A small multi-label image tagger, trained from scratch.
Training: muon at rate 0.037, 6400 steps, batches of 512.
Data: trained on renderings of 100 made-up gadgets, each built of a few solids, in any pose, 195000 training examples, 16.8 epochs.
Rows from block 3 of a small multi-label image tagger, named by matrix and row number. Rows with one number within an expert belong to one neuron, the router's apart. Each number is 128 + 24 x the weight over its row's rms, rounded and kept within 0 to 255. All counts start at 0. Numbers have three digits each.
After each expert's rows are labels from the 100 images, of 14848, where the router gives the expert most weight on average: "strongest on" is what is common among them. Only what is clearly more common there than usual is listed. The data: renderings of 100 made-up gadgets, each built of a few solids, in any pose.
# router: router (model.blocks.3.mlp.router.weight, 8x256, trained with AdamW), inputs 0-85
# up: expert up (model.blocks.3.mlp.up, 8x128x256), inputs 0-85
# down: expert down (model.blocks.3.mlp.down, 8x256x128, transposed), outputs 0-85

# expert 3
router.3:151140091110111097107106117109083128115114111150183086108165159126111089109129113135118124136127117142148085149142119140118119136115103136112143140107144149106120118137171115120130106137151108173143166177114145094115103110120111122083147145134108145124116084
up.0:138147152150166131100109127120102164145097141119114155185109116086132140154126139128096126142114132147144119174143128129150116168098112116089123144126088089170093095115174108178086115166120110141126080127143118116127139143161097135132104132144118151099143140
down.0:103128110104080177187126147129138126144139124166159140087125133143124105068126096152113096159124098144115121152129109132132100123146101151094074158121096131100133115179119130106166139093126119206159144158165148142157142127151117110192159100137091145134158155
strongest on: has a sphere; metallic

# expert 4
router.4:132152115104121128128091125088126126140090096125148123104151133145108083121145111142119145116119129143152104122167114131096112130109115165115116138124119150100135098145163117143126135123163116183170171171143117121146108110121144117109138158120122143118150090
up.0:098085117097120153131079109090161152150119102116145147142078147106107119157130159135114104090129126135149130167163111111135119124155091119142186164115150105111133115083154078170114115169060114129147171129104089120132136097150101114112127127121143099142153195
down.0:152119078073124149129128129147131137143132098145195119154167142160172139140173112137104138185160128111102135134174124143087116128151125155152087140107130110151133135165143136103137144153107109175170164143110080124128176110104126118139159126105158158109155150
strongest on: metallic; has a sphere

# expert 1
router.1:125167088122125107108093147120111126125106086148161091089158158142110067110153102120108137116126126126142106125138125136127093122114120155115100131117146161097109124154184128119104132152137134178142157145140129118131100096119137137079144146124101162110133083
up.0:083159172149126118173158128103120177110103115115125175170130133131100134129135153118114101136135099109097093157113127104147136171114137158122194141131133135137099107087183134142138108154129131154150085116095120084113142169107129129123120158125149125102125124
down.0:109157108150165172115158127144109118103119120149088121069177158118144106145158081134114132134179068127167107108108139115169155125103130122103080165106144144149117144110162140099106127143102103169138108179154142112149125129156148156127167115137133124166139133
strongest on: has a sphere; metallic

# expert 5
router.5:121152091084113093122105134096116128129096099135153107085139144130091075107136110107119148108126109124133106120142102146106100107122104158117119137115128157095124120137171133144130116136167124177152173159130122104131091113114128120101143118135094150124146094
up.0:141147084146148173140120148138108110105118108151147116139152147102103108175137105120084106103097106138128103156130137120090163109157110109109106071120146112162133117174152105146117128115127128154157119137155145109121148129166113139118129149121075107104135084
down.0:093126143149074150115126084136139124104105121146191137107112134131137164119168107139131146133127122110138152097175127130160107130148105157090116140118111113126113113143139149134146146112139125141140104139136113152125131104147107134122106141110106165127177124
strongest on: has a sphere; metallic

# expert 0
router.0:139155111096115113108111138103105122131101107129136109076148144135121079096129105116119142113128137134136102124156119131126104112113114139122130130117142168097125137139177129134134103147175095169148171159121135122113107108124145107104136156127102151120127104
up.0:143108131117119070108142134120141116076159123100135119153150103136104144130129145115143133156136101116134083155141115093097132126142114123113095095117116114190133149196134115152083155141044095178146095101157136091129136155126133112107141090122115098097115110
down.0:135146125138105146144139129120108136114117164090143132106104150065130133092129121107161111119126112141095136187111142115131089151102148068147110115122115123129121082136116137099149142121108142035111148162145123141141118166104103114127124132129100153138132087
strongest on: has a sphere; metallic

# expert 2
router.2:116137093102132107124126122097121137127086107139139119109150135139119083102135130122112149107117119111155108123135132143121105116122131159121144142127138138112107135165163109131129123122163107171161180156133123111120099096111137115127126145134082135125103081
up.0:192110171103136148108136128106169121127114090139155136090121133129155177115110141150144107117132101111128111168150099115079117126147150143141150160143121110111135129062185122136122145173162093087137121099115101114151102131101125127102137133115121095099135139
down.0:150085074126152159131138092150080159086135160122135147136122155127123073133145135133160098100152154140124073098135164107168109108128146083152098093152138142120151136134118105119123112199116114129147149108103101180124110176121157130162118151115155116111128142
strongest on: has a sphere; metallic

# expert 6
router.6:124146103109099105121114145100110139120107086143146101077144143167114078118138112127125149121134121117138122120158093145100118113128131163115133127122127159097120110137181121152109127147156126188150175158119122100147085117132140105106132136125123155111128084
up.0:142132141067103118162147107126087136113147101136190140192157150121136170060119152124123127139151110136139132117128159133154152125124089148130105157168151094119073084143147132121124088105143147127146115099126142082110166108101119149139162121128154151163097166
down.0:144118087136107115076132148121116117141113128138144143063104119143170112115142131139170120123103136132148135086181139148155117110133143137109095142125134163143128136139118126165116119163105124161126167129110106145144132135119132120081136121090103141091173138
strongest on: has a sphere; metallic